Weights of a small masked spectrogram model: arch coatnet.
Rows from block 9, named by matrix and row number. Each number is 128 + 24 x the weight over its row's rms, rounded and kept within 0 to 255. All counts start at 0. After the name is the row's rms in percent of the matrix's.
# v: attention value (model.blocks.9.attn.v.weight, 80x160), inputs 0-79
v.0 073 [130 118 141 121  98 135 132 136 133 128 100 157 134 115 131 170 115 141 154 141  96 112 112 140  89  83 110 126 103 121  71  93 128 100 151 100 126 113  90 139  88 172 156 115 124 112 123 134 116 134 153  79 111 133 153 183 164 129 141  84 141 121 116 130 157 146 136 129 137 120  97 150 134 121 143 140 135 101 135 149]
v.1 075 [ 80 122 145  95 176 153  86  89 139 167 169 134 134 141 122 107 105 103 117  87 111 128 145 152 102  94 112 104 150 119 144 141 115 154 163 124 102 140 159 127 156 106 160  98 137 129 144 135 174 156 165 125 104 124 160 111 144 153 142 140 125 137 159  88 169 126 118 143 141 131 188 185 141 143 160 143 141 108 136 130]
v.2 073 [147 153 189 169 159 165 160 167 165 153 155 154 131 108 127 123 111 132 127 105 106 129 156 151 104 155 132 102 124 129 128 153 143 127 136 116 105 126 121 127 139 158 140  94 123 168 150  68 122  95 157 155 113  98 129 113 112 135 107 152 168 137 119  93 166 115 118 174 178 150 120  89 143 143 136 153  79 160 139 178]
v.3 070 [ 84 116 103  99 131  82 143 137 103 128 119 143 137 103 123 150 132  98  98 147 146  81 135 149 134 106 172 139 112 150 140  97 119 136 123 151 116 148 123 114  82 129 128 173 170 138 175 124 115 141 140 108 156 100 138 144 101 128 135 125 129 137 144 133 114 157 122 118  71 110 151 169 109  75 147 162  96 153 135 171]
v.4 071 [114 142 107  92 118  84  97 142 163 153 121 141 107 118 160 125 177 130  78 126 143 156 137 153 149 114 149 163 172 158 117 109 113 110 166 108 180  96 119 119 173 132 120  99 111 163 154 124 127 120 114 122 129 106 104 157 139 135 102 122 154  88  81 112 133 146 114 160 151 140 113 141 150 112 105 127 181  87 131 133]
v.5 078 [148 128 139 119 164 113 134 150 180 112 150 118 133 146 118 133 144 145 136 112  92 117 148 115 141 112 125 159 146 101 112 108 114 119 103  92 133 141  97 159 197 129 135 126 134 116 125 114 142 155 123 103 138 152 126 109 147 124 144 110 147 117 159 134 120 147 157 106 120 167 151 110 131 189 112 167 139 136 112 110]
v.6 073 [106 142 134 134  98 133 111 132 110  86 136 117 117 101 163 136 137 159 103 121  71 113  74 128 140 150 171 126  86  85 150 120 133 114 128 140 103 127 146 128 116 145 104 168 104 101 124 128 104 138 118 149  99 140 109  96 124 170 144 156 120 113 100 138 151 100  90 136 124 120 115 108 128  83 108  81 146 180 128 115]
v.7 082 [145 124 122  95 137 145 108 110 110 125 114 115 116 100  85 121 132 124 107 100 117 123 129  89 160 139 123 171 155 147 165  80  90 103  77 165 109 127 142 155 141 127 116 120 142 139 102 132 123 122  91 146  99 178 123 122 122 137 168  96 127 127 120 133  87 149 159 124 129 101 145 156 137 160 150 127 131  88 113 158]
v.8 078 [139 116 124 123 135 141 124  68 121 169 133  84  78  72 136 130 141 120 132 133 124 132 145 147 131 142 126 181 179 110 204 110 122 126  88 129 130 122 117 143 123 119 155 135 121 126 140  87 125 119 107 133  85 144 119 150  86  77 126 120 128 152 153 129 136 146 137 101 132 141 104 152 174  99 132  82 123 135 146 147]
v.9 072 [164  98 120 139 118 108 155 132 123 162  96  77  91 122 156 119 147 148 146 103  97 105 112 113 138 124 121  99 126 124 123 131 101 127 107 152 102 123 102 157 141 121  94 132 151 160 158 138  91 120 141 167 157 148 146 135 128 128 147 157 130 101 138 144  61  92 153  94 108 122 149 120 114 174 181 133  87 149 133 143]
v.10 070 [112 103 103 150  95 136 138 167 101 156 138  85  76 141 113 100 136 123 109  90 121 131 158 167 120 162 147 143 100 143 115 129 103 125 149 170 147 137 139 157 121 142 107  89 102 103  77 110 161  88 165 160  94 103 141 147 152 137 131 151 112 141 182 125 115 125 125 112  98 142 103 141 129 138  96 158 128 133 180 151]
v.11 085 [ 88 109 150 140 171  88  92 180 158 146 178 130 121  93 105 116 108 130 142 155 145 167 127 123 170 117 102 105 144 148 121 125 108 164 141 145 135 125 132 135 147 119 120 105 162 153 148 124  97 153 139 147 105 122 133 140  94  95 111 131 125 171 139 129 113 122 131 135 133  98  89 135 117 119 157 116 152 109 168 117]
v.12 076 [153  93 109 144 134 135 180 148 106 118 147 120 108 165 178 159 152 148 145 147 148 104 115 120 134  95 109 100 133  91 136 153 177 140 118 144 146 180 113 167 106  98 109  95 146 120  95 145 147 112 107 122 114 140 144 147  73 150 131 134  97 193 161 119 154 156 155 104 158 129 151 109  95 100 133 109 131 175 107 139]
v.13 074 [105 131 123 140 142 129 118 123 121 126  93 115 132 138 130 117 147 136 107 170 191 163 100 117 103 161 112 121  84 145 141 129 125  67 111 132 113  81 142 194 128 137 100 147 127 140 181  80  96 120 144 142 122 156 103 142 116 168 141 158 113  99 140 136 117 180 155 133 135 143 128 156 124 114 147 111  96 101  96 147]
v.14 075 [124 129 129  92 100 128 126 127  88  64 128  98  82 114 140  87 103 127 113 124 129 119 151 126 107  99 180  90 142 143 121 134 174 155 120 138 139 171  79 129 120 120 124 140 130 132 117 125 117 122 130 156 137 133  98 129 133  77 115 130 117 117 161 161 113 140 141 106 121 125 136 142 118 135 166 138 110 163 101 108]
v.15 085 [118 113 111  97 141 145 154 126 124 167 165 154 121 131 166 144 164 154 111 124 137 147  94 137 133 166 120 125 106 141 132 122 122  80 123 145 140 115 150 113 192 131 129 126 146 111 123 122 127 142 100 136 145 150 117  73 128 118 109 103 100 137 131 140 140 159 181 146 123 101 106 150 101  96 118 122 152 129 128 151]
v.16 129 [136 113  69 133 105 170  92 117 150  93 102  92 135 130 118  93 127 174 137 119 126 156  84 119 110 154 134 135 111 125 128 122  70 115  99 103 111  94 125 140 108 107 133 125 153 133 103 134 130 132 121 130 149 144 126 150 168 148 153 155  72  93 141 134 108  82 145 108 118  96 164 119 118 119 110 145 111 124 136 162]
v.17 088 [131 137  85 161 140  78 147 155 117 172 126  99 111 152 118 146 119  92 133 150 158 121 137  77 134 134 121 108 134 127 102 106 156 174 148 154 157 111 151 144 124 149  93 143 174 114 120 148  95 145 157 139 157 121 140 112 112 112 147  98 134 101 148 171 118 130 152  96  89 148 142 147 142 132 142 114 114 100  77 137]
v.18 085 [ 99 111  82 104 106 191 100 108 144 146 110 111 118 140 122 152 152 146 106 114 173 131 109 134 116 137 107 145  94 140 110 103  80 107  92 133 130  66 142 107 142 129 161 116 130 128 151 130 138 130 160 141 121 140 129 137 128 112 145 136 139 113 127 120 124 114 126 113 108 129 139 115 184 146 138 119 117 131 152 168]
v.19 093 [114 101  92 128 133 107 108 131 136 139 168 136  88  94 126 154 117  98  97 115 156 114 136 124 107 117  86 150 112 171 118 144 121 151 181 127 163 154 167 113 149 155 130 141 128 148 158 127 131 142 168 119 118 157 109 150  95 119 101 135 122 140 137 141 142 131 148 163 148 120 119 107 156  92 164 160 105 130 115  82]
v.20 071 [ 56 113 106 110 125 103  96  95 153 152 111 133 117 101  98 161  81 122 129 107 161 131 140 130  94 113 139 170 155 138  87 148 124 109 130 137 134 122 132 101 114 124  93 177 114  87 115 133  85 131 148  83 148 117 109 159 153 138 121 159  97 155 102 155 141 134 104  73 145  78  81 149 147 137  96 133 101 116 114 125]
v.21 108 [128 103  99 132 113 144 100 123 113 123 144 145 137 135 117 132 118 164 157 113 156 149 115 161 133 142 123 165 114 131 146 104  91  89 100 156 138 151 121 109 122  84 158 100  85 133 127 135 157 129 106 112 137  92 132 147 163  93 126 146 163 145 149 109 107  98 127 138 137 123 177 164 138 113 131 153 124 153 155 141]
v.22 091 [139  94 103 121 119 121 110 157 101 134 122 105  80 109  96 127  76 123 146 133 162 113 137 111 134  94  92 121 126 128 129 143 148 148 169 135 139 176 112 141 120 136 141 138 120 127 142 104 131 166 139 150 121 148 132 108 104 131 119 130 113 101 140 176  95 119 137 127 122 121 108 116 110 155 152 141 126 131 135  76]
v.23 094 [132 107 149 142 162 132 141 139 133 141 150 133 109  91 134 137 134 119  93 150 164 105 144 129 139  69 105 136 124 111 118 128 166 171 142 104 142 102 156 146 147 138 149 142 101  97 128 169 132 137 163 165 143 157 143 168 108 141  77  99 177 116 181 153  92 159 137 122 145 150 130 134 154 128 182 112 135 128  94 144]
v.24 103 [104 137 129 152 106 147 145  98  97 136 144  86 128 125  99 112 141 135 174 138 124 157 148 150 111 115  80 118 120 150 102 147 151 125 122 122 156 129 137 115 116 113 141 104 167 141 157 120 131  94 149 123 133 143  96 154 106 136 154 163  97 171 138 120 153 143 134  85 111 102  94  82 172 112  98 130 146  93 162 133]
v.25 104 [ 96 186  97 168 132 129 133 130 104 158 117 140  88 190 127 152 130 117 137 130 141 178 150 140 109 160 125 121  87 115  74 106 143 122 108 153 133  90 153 129 103 106  89  99 142 102 158 141 155 108 174  98 124 152 123 115 126 162 168 151  79 150 122 102 146 136  96  96  96 129 156 147 152 138 145 118 120 104 124 131]
v.26 101 [ 80  58 159 126 111 133 132 145 134 109 146 185 151  96 123 116  95  90 114 158 131 141 125 137 152 116 125 125 124 157 127 141 102 121 169  88 129  86 135 107 106  90 168 127 127 122  90 124 111 150 129 171  98  95 132 139 140 114  92 147 144 143 148 106 139 124 109 122 161 136 124 132 121 171 148 131  90 135 149 139]
v.27 111 [113 119 125 117 116 128 154 114 116 150 131 106 134 176 105 127 118 116 128 121 124 177 162 131 117 149 174 120 140 163  94  85 160 162 156 140  85 110 147 139  83 149 103 149 140 150  86 140 112  97 145  91 120 137  99 141 109 139 147 145 102 146 112 129 150 160 137  96  93 117 130 131 134 110  85 136 144  95 133 140]
v.28 075 [115 133 114 168 103 164 114 158  98  95  93 153 121 131 110 134  80 131 103 147  87 148 125 121  99 130 122 125 124 171  76 102 143 121 100 125 109 158 140 187  97 168 113 147 110 103 150 118 113 131 120 125 143 138 166 124 117 111 127 166 146 146 128 147 146  89 113 120 112 138 111 102 113 122 117 165 122 116 118 112]
v.29 088 [135 131 136 134 109 133 107 110 121 101 113 119  93 124  72 144 123 162 142 116 126 102  96 179 120 126 102 133 126 160 190 146 145 154 149 110 164 104 136 111 145 112 182 140 119 107 155 137 169 162 116 134 167 130 156 101 136 116 106 119 155 121 174 138  69  98 168 121 118 120 106 155 169 130 134 108 138 138 156 142]
v.30 096 [128 155 132 189 154 146  85 145 120 120 105 120  85 135 110 177 124 127  98 108 135 116 114 136 113 181 132  89 114 124 117 109 129 137 100 116 152 160 123 118 118  85 113 111 143 132 146 177 114  83 133 113 158 175 114 152 122  84 145 126 114 153 149 130 103 127 135  87  86 102 133 100 129 120 132  94 132 117 116 122]
v.31 116 [137 120 127  88 129 102 124 121 111 129 112 133 131 157 164 132 177  96 108 135 126 122 113 110 152 111 168 123 132 139 149  90 185 121 118 148 128 151 116 130 130 160  78 151 129 122 109 141 115 136  90 109 104  97 142 111 104  74 141  97 127 125  89 105 109 159 132 134 131 165 179 124  99 107 106  86 137 142  93 159]
v.32 096 [123 121 115 148 124 101 101 105 121  90  97 117 123  96 131 122 121 115  67 116 129 170 157 107 148 180 132 153 117 164 118 101 113  95 108 142 104  95 127  67 167 150 127 180 140 164 110 133  93 130 112 131  96 166 116 134 160 129 119 108 125 134 144 125 111 137 141 100 125 174 127 123 161 163 139 127 126 150 111 159]
v.33 079 [141 137 131 186 165 114 116  93  98 123 120 121  91 127 109  98 101 126  96  80 101 107 109 153 125 132 118 136 122 119 128 105 133 114 126 170 113 123  82 108 162 125  89 124  90 127 120 118 125 168 160 183 123 131 122 175 134 140 114 157 119 113 114 166 154 122 110 147 153 136  83 140 110 132 144 139 122 119 143 117]
v.34 086 [194 125 119 154  95  95 139 113 133  75 106  94 138 170 104 149  75 110 154 143 110 158 151 128 141  96 149 111 111 100 153  81 142 127 151 136 146 144 109 125 117 116 109 108 137 176 156 153 142 114 109 149 159 193 112 138 141 137 128 119 139 146 159 158 122 124 154 139 120  87 135 134  78 143 174 134 105 127 118 133]
v.35 107 [183 106  89 110  94 143 123 165 180 109 133  95 153 160 116 125 106 125 129 112  99 115  73 131 170 103 103 117 130 134 105 145  94 143 110 161 154 111 107 126 140 115 110 146 164 147 148 139 153 124 149 149  81 131 108 120 129 101 143  92 119 110  95 187  76 124  98  99  93 118 132  95  92 112 140 127 140 117  95 129]
v.36 096 [108 110 106 124 138 135 136  57 114 149 174 130 158 123 133 140 115 106 136 129 158 148 117 122 101 119 158 149 165 163 148 136  70  98 159 160  99  91 135 113 152 122 112 125 131 129 137 131 135 125 166 120 113 141  89 111 132  99 166 109 122 144 130 172 110 138 109 116 101 128 175 117 122 109 128 147 100 108  64 108]
v.37 080 [118 153 139  91 123 136 148 133 129  69  94 114 139 142 150 144 143 148  99  97 165 169 146 132 105 121 160 120 123 108 141 120 104 113 113 155 104  92 163 111 129 104 161  91 146 145  91 114 117 164 108 135 110 124 101 114 172 131 128 129 108 135 103 151 148 144 115 119 162 184 109  81 150 115 111 144 127  82 154 170]
v.38 092 [149 148 134 125 136 164 129  70  86 123 132 163 136 109 161 141 134 116 127 162 128 161 164 112 106  97 139 155 130 122  82 116 118 102 115 119 119 107 155 115 110 161 111 152  85 136 145 131 106 123 131 127 114 147  99  96 118 161 118 140  97  86 140 172  96 104 100 146 113 134 166 143 113 108 135 117 133 133 135 176]
v.39 108 [147 138 141 159 115 142 166 140 110 114 137  97 134 102 135  95 150 129 110 101 104 101 136 141 142 106 112 160 131 124 116 134 171 133 138 135 126 132 113 126 154 116 105  79 106 138 115 146 132 134 142 175 113 103 103 144 136 136 137 121 118 115 141 151 148 170  86 164 129 172 119 114 133 115 174 162 156 169 101 152]
v.40 087 [123 190 106 101 146 128 165 104 103 116  94  89 117 116 104 128 120 179 131 122 128 146 123 171 104 112 143 172 106 129 106 154 124 134 108 105 135 148 153 147 155 113 152 156 119 142 102 106 136 148 148 167 181 122 154 123 141  99 119 171 130 120 114 138 125 108 120 169 137 115 143 146 178 133 149 130 128 163 161 146]
v.41 087 [140 169 119  79 142 143 128  79 148 139 142 179 106 184 131  88 141 149 131 167 166  90 156 130 165 137 114 138 138 115 137 186 108  98 126 155 131 151  88 149 102 104 130 111  93 142 141  94 149  92 111 162 146 148 129 132 102 159 137 148  97 144 124 148 108 172 139 145  99  95 101 134 106 145 107 143 120 130 100 145]
v.42 091 [122 143 177 104 118 106 116 141  96  97 133 131 111 124 121  89 146 120 149 154 145  87  67 108 138 117 117 102 124 105 118 118 147 131  97  74  94 144 146 105  74 134 143 116 140  98 132 102 154 149 129 138 157 133 160  92 108 101 111 143 101 136 105 164 127 109 144 121 125  90 130 148 140 141 157 136  84 124  94 169]
v.43 082 [107 103 120 129 149 155  98 114 106 113 168 163 115 124 126 181 112  81 100 154 134 157 137 144 118 175  90 131 115 124 121 137 121 172 119 116 121  82 102 141  88 159 138 156  49 134  69 160 108 154 156 101 111 114 116 122 144 128 111 132 113 120 119 129 112 106  68 129 163 142 116 173 134 150 108 150 140 117 137 162]
v.44 092 [101 123 157 168 142 168 129 140 128 169 130 171 136 135 146  89 120 162 137 101 120 111 118 157 118 153 117 117  91 139 118 104 114 119 132 137 139 103 153 156 136 159  97 112 149 162 112 129 150 148 106 118 129 132 104 126 177 125 102 164 131 114 148 135 136 139 115 121 159 148 131 140  65 106 123 148  92  68 132 129]
v.45 082 [131 147 109 119 174 137  93 170  95 125 160 120 148 138 140 110 148 102 136 165 130 108 135  88 137 114 183 109 136 149 115 127 108 163 128 122 122 109 116 143 108 151 100 166 119  94 102 129 102 166 120 138 126 174 153  73 159 126 126 100 104  91 118 126 103 101 158 140 111  88 147 136 109  97 144 105 116 146  71 136]
v.46 084 [138 132 155 209 101 123  90 132 134 104 119 140 136 136 140  92 103 107 137 147  99 124  91 113 135 129 146 118  98 102 120 105 113 146 165 147 158 143 105 159  97 125 123 146 164 128 155 156 143  89 126  97 159  99 118 151 153 118 152 110 142 128 118 172 130 110 187 160 145  72 112 127 134 131 109 115 141 125 114  81]
v.47 099 [113 140 148 150 121 131 108 131  87 117 122 137 102 150  96 150  99 118 121 118 106 102 133 128 135 151 156 144 114 107 112 161 173 135 123 162 154 161 143 203 131 143 105 165 162  95 150 115 113 165 155 134 132 138 155  91  79 145 132 147  89  93 126  90 130 120 153 139  94 131 123 109 124 132 136 145  90 134 145 114]
v.48 107 [167 173 145 141 118 144 136 130 115 133 110  83 160 129 174 148 137 122 116 145 158 105 148 109 124 123 149 120 140 107 115 132 143 134 129 124 145 117 130 161 110 113  70 144 121 159 163  97 138 124 123  94  95 127 158 120 131 111 148 109  93 158 149 136  92 146 131 130 135 130 144 127 167 109  84 178 118 172  96 102]
v.49 118 [134 111 115 137 134 143  93 169  88 128  99 120 163 161 131 144  79 126 101 141 100 126 116  86  93 171 126 126 106 133  84 141 116  88 138 109 127  91 127 153 123 143  81 119 116 139 153  95 146 152  76 106 118 112 119 123 127 165 179 166 115 137 146 121 142 148 113  90 116 110 113  92 125 142 139 139 145 138 136 132]
v.50 122 [138 147 157 142 153 131 130 131 155 116 128 126 115 137 132 135 128  67 129 112 141 100 145 125 134 135 109  97 129 137  98 103 120 113 116 156 172 119 124 141  96 108 129 142 126 144 133 162  90 107 158 165 137 127 135 109 154 144 156  97 129 109 159 140 119  73 138 113 106  95  97 134 167 157 166  98 120 120 119 103]
v.51 114 [ 76 155 164 144 162 183  96 106 132 137 135 124 117 145 137 130 100 146 125 136 115 160  84 131  97 139  69 130 107 121 117 114  98 137 101 136 115 103 127 145 158 112 145 118 110 124 184 132 173 140 111 149 143 174  96 116 126 119 138 130 135 170 137 102 113 111  85 109 164 124 122 153  94 118 153 163  97  80 114 116]
v.52 115 [ 91 142 140 131 132 179 113 125 159 172 145 148 125  99 129  98 102 117 157 129 105 143 146 114 141 133  88 120 151 154 144 137 112 114 133 120 157 127 103 136 132 140 133 114  98 106 115 102 153  85 144 192 178 134 120 123 135 112 104 144 140 139 148 127 169 174 125 127 127 169 113 147 159 137 145 166 139 104 168 107]
v.53 110 [ 82 153 190 123 143 116 157 101 171 164 146 159 163 135 147 153 104 123 137 107 108  86 133 153 131 122 111 113 128  98  89 113  93 127 169 160 133 116 141 140 135 163 124 151 141 127  90  89 142 105 145 134 147 148 134 155 137 116 120 108 153 130 133 145 142 144 120 123 129 122 138 137 166 170 150 150 115 153 137 166]
v.54 090 [101 153 160 121 155 132 140  71 142 113 118 153 152 164 163 141 135 123 170 135 115 175 112 129 102 126  71 120 114 136 126 138 102 106 147 143 135  93 119 123 122 135 138 105 144 147 140 108 142 116 119 132 168 125 109 159 126 142 125 141 156 151 180 144 174 114 126 125 118 111  85 141 151 112 157 166 119 162 119 127]
v.55 118 [149 126 119 152 119 161 119 128 156 110 105 131 108 112 142 109  94  85 107 177 120 137 119 149 124  85  90 156 124 168 161 145 131 117 138 131 177  92 138 143  97 145 129 142 151 154 117 107 140  94 168 110 109 138 108 135  96 144 141 161 149 116  93 132 128 126 132 108 128 137 142 119 105 183 119 153 131 145 159 116]
v.56 097 [ 92  89 114 142 144 151 109 134 143 125 161 174 132  88 103 126 108  96 155 108 124 123 141 129 140 102 138 127 113 129 108 165 169 114 181 123 139 160 107 109 139 128  73 135 120 132  84 104 131 119 118 136 138 110  85 115 128  95  93 119 170 112 139 140 134 107 145 125  99 132 134 107 138 106 111  94 131 126 164 111]
v.57 101 [119 143 127 117  97 124 160  99 112 117 120 132 102 141  93 124 168  81 115  98 163 135 115 125 149 149 135 124 176 139 132 112 131  89  90 163 141 141 163 165  91 136 146 145 139 126 131 118 115 163 167  84 132 132 170 178 115 112 103 102 106 109 154 148 108 142 121 179 115 147 130 156 152 121 145 167 108  95 123 160]
v.58 096 [ 67 133  88 112 127 132 165  83 132 108 161 118 130 158 127 158 123  98  96 109 167 152 107 128 158 138 118 113 143 148 127 130  72  99 100  82 120 121 128 192 126 102 139 118 108 166 100 132 127 132 108 133 106  90 129 103 110 138 141 130 112 148 155 143 135 140 191 140  87 121 108  94 113 135 127 117 148 145 122 119]
v.59 113 [116 142 110 118 104  87 157  99 142  93 104 122 106 109 108 109 133 103 119 151  97 138 133 114 178 139 126 102  82 122 127 173 148 117  82 108 122 145  89 136 112 106 146 131 141 136 118 151 155 130  75 110  87 137 150 102  94  97 149 120 117 149 142 152 107 113 147  84 131  91 127 107 127 137 103  97 170 117 152 124]
v.60 110 [114 123  86  79 133 144 118 157 157 134 131 101 148 141 151  98 169 133 144 131 118 122 135  99 139 171 152 165 118 123 123 154  92  63 105 120 106 140 132  63 123 126 101 140 133 138 138 104 146 122 130 130 112 154 116 106 168 136 111 120  87 118 144 142 133 113 126 132 126 100 119 112 154  83 133 134 105 111 168  98]
v.61 118 [ 87 109 139 118 158 104 167 132 133 122 139 141 106  73 142 114 153 122 156  99 106 122 107  68 119 127 133 144 147  92 112 163 110 138 140 154 123 184 133 117 133 139 113 154 102 163 155 158 141 141 128 132 134 163  94 152 143 110 119 112 145 129 101 167 114 146 113  75 130 141 158  94 127 155 134 129 129 112 142 151]
v.62 111 [141 154 109 155 131 193 144 110 171  97  84 127 114 126 138 124 163 141  78 128 127 135 123 187 104 108 132 143 123 125  95 120 130  85  89 119  87 154 141 123 122 125  71 176  93 157 131 103 140  66 138 149 174 136 128  72 127 117 116 132 138 132 107 114 122 110 131 146 109 149 172 137 114  93 130 113 120 115 115 116]
v.63 113 [148 140 184 118 111 121 123 176 124  98 136 109 160 126  97 116 162 171 153 113 153 139 109 156 101 147 116 141 131  90 108 128 113 157  98 142 126 133 121 114 146  99 111 109  95 106 175 128 159 101 117 101 119 123 123 104 134 127 126 137 130 186 104 124 146 134 106 120 146  82 129 120 154 128  29 118 119 100 129 151]
v.64 121 [149 134 129 122 144 138 115 124 159  91 112 146 105 112 138 116 125 137 145  92 134 136 111 122 139 150 143 135 136 111 182 138 106 109 110 122 163  88 125 120 143  82 172  83 104 148 106 167 128 144 111 106 115 107 132 146 127 141 143 157 148 137 131  92 166 138 178 165 107 117 186 127 133 145 122 120 147  82 132 133]
v.65 144 [142 170 147 104 139 168 122 113 129 101 113 125 135 109 112  96 144 132 159 106  53 143 133 109 134 138 132 143 113 126 157 146  93  94 106 178 101 125 127 159 114  95  82 142 118 137 142 103 103 157 147 149 156 167 125 119 119 175 181 179 132 117 151 142 123 132 121 156 102 107 147 103 147 130 146 113  90 117  97 142]
v.66 128 [127 125 166 146 117  89 135 110  92 118 120 104 114 145 120 146 143 119 119 131 141 109 113 113 130 108 127 132  91 127 103 161 185 151 112 165 147 126 157 164 148 117 136 143  77 103 153 158 100 167 171 192 160 134 132 150 103  75  93 131  78 138 127 170 146 135 133 137 158  88 116 136 121 130 139 114 151 138 126 121]
v.67 103 [131 131  94 142 162 130 112 140 110 153 138 118 127 181 146 106 138  87 120 134 166 152 103  74 160 124 117 137 142 130 128 109  97 111 120 172 118 152 147 155 105 111 137 150 108  97  92 153  73 141 144 114  99  85 109 148 130 112  87 150  84 111  97 160 155 133 110 126 124  81 135 148 131 144 131 122 164 123  99 140]
v.68 112 [121 142 153 137 153  62 150 137 121 159 161 137 125 137  99 115  83 138 139 114 145 137 144 123 145 124 103 120  98 144 153 124 127 128 159 125  92 148 104 135 140 158 147 143 136 136 136 115 129 122 118 117 114 136 155 115 144 150 122  79 120 108 106 195 126 128 146  79 179 157  93 136 116 118  97  87 126 127 117 113]
v.69 095 [114 132 134 146 135 133 157 129 101 110 103 108 128 109 118 126 137  79 135  91 159 134 140  69 115 130 138 129 156 127  90 121 150 109 146 155 139  97 160 153 121 163 102 133 125 132 109 121  97 151 147 101  92  91 155 115 157 115  95 154  91  98 112 174 153 112 117 123 151 133 150 158 118 167 162 118 105 121  91 100]
v.70 109 [121 135 144 166 114 124 117 119 124 129 122  95 131 124 103 151 125 131 101 167  80  94  91 110  78 139 135 132 121  73 140 125 151 149 136 133 149 121 122  73  80 102 149 132 126 129 133 116 108 133 129 111 145 115 148 120 138 122 149 129 152 130 131 109 109  99 128 161 151 133 156 120  84  91 162 107 101 117 124  97]
v.71 116 [ 97 112 130 160  99 112 126 102 152 113 164 114 106 120  95 155 104 143 110 121  97 145 130 141  81 124 134 132  89 154 122 139 166 140 166 123  93 135 105 121 120 131 121 164 176 146 133 123 106 136 177 152 136 142 126 100 148 129 126 113 120 131 177 119  80  82 119 161 175 128 156 131 128  39 124  97  69 134 124 126]
v.72 113 [119 175 128 107 151 127 115 127 124 186 129 115 129 124  93 139 159 146 146 176 132 146 130 155 141 127  98 123 132 121  77 119 152 114 133 113 134 134 160 151 133 148 137 108 133 116 139 140 122 120 109  92 146 120 133 172 123 177 137 163 148 154  75 151 118 190 149  97 112 148  84 110 136 156 134 151 113 120 145 103]
v.73 109 [104 121 182 153 136 112 140 105 146 166 150 126 139  62 124 155 106  88 143 132 107 142 160 122 107 125 105  88 124 119 132 154 158 152 164 158 148 136 101 110 157 123 144 108 112 124 128 163 170  94  91 124 136 160 132 140 129 130 116 131 149 115 115 147  93 149 103 130 151 136 111 134 127 132 146 137 141 106 127  61]
v.74 139 [102  98 106 127  92 111 126 151  85 109 138 115 131 142 122 158 111 132 134 133 150  92 110 120 123 127 131 120 102 134 113  92 112 143  81 151 116 124 103 158 104 151 112 172 109  95 155 135 153 147 121 140 130 134 148 103 118 116 131 112 114 105 120 141 136  95 140  89 111 164 122 154 106 116 158 157  95 139 180 162]
v.75 119 [ 55 150 122 143 136 108 139 132 132 168 135 117 163 118 107 146  89 121 129 124 150 118 134 114 103 130 108 145 110 142 105 109 123 130 140 155 109 116 173 107 130 133 141 112 137 148 119 126 127  74 101  80 123 116 113 115 118  97 135 120 140 158 123 115 124 107 127 106 102 154 101 162 141 133 131 115  98 117 164  99]
v.76 128 [130 100 111 121  93 156 145 125 134 100 165 140 121 132 156 128 149 150 112 113 156 103  94 143 112 110 150 141 159 117 131 115 112 135 137 112 146 135 123 109 125 156 165  96 109 112 156 147 166 109 128 113 132  84 119 132 129  82 139 148 148 163 100  71 132 135 117 137 106 158 160 132 123 134  90 128 178 118 127 177]
v.77 132 [122  99  90 128 119 152 130 146 104  87 109 174 120 127 136 120 145 123 134  91 129  99 105 147 136 153 145 150 140 165 135 145 128 113 132 104 115 169 126 147 188 121 144 138 131 163 159  93  93 137 137 140 166 116 150  87 140 130 126 109  91  95  77  85 130  62 105 134 132 139 174 152 133  91  89 124  94 138 122 129]
v.78 122 [125 129 116 133 142 117 108 152 103 119 103 117 144 142 147 112  98  98 134 119 107 142 110 115 155 113 176 138 119 102 141  77 115 149 122 166 109 135 134 110  89 121  73 175 138 144  97 134  82 150 105  87  83  93 133 116 133 144 185 147 112 126 131 144 134 103 153  96  80 128 130 172 130 125 166 105 146 167 126 123]
v.79 115 [127 141 152 138 121 146 133 122 150 125 157  98 138  97 130 147 138 136 162 161 112 123  99 166 120 140 113 104 126 137 163 110 100 112 120 111 113 123  69  80 107 169 148 133 116 139 125 113 140 140  94 135 113 150 150 151 146 137 153 110 178 112  88 157 115 158 143  92 153 131 110  69 125 104 107 138 137 127 133 158]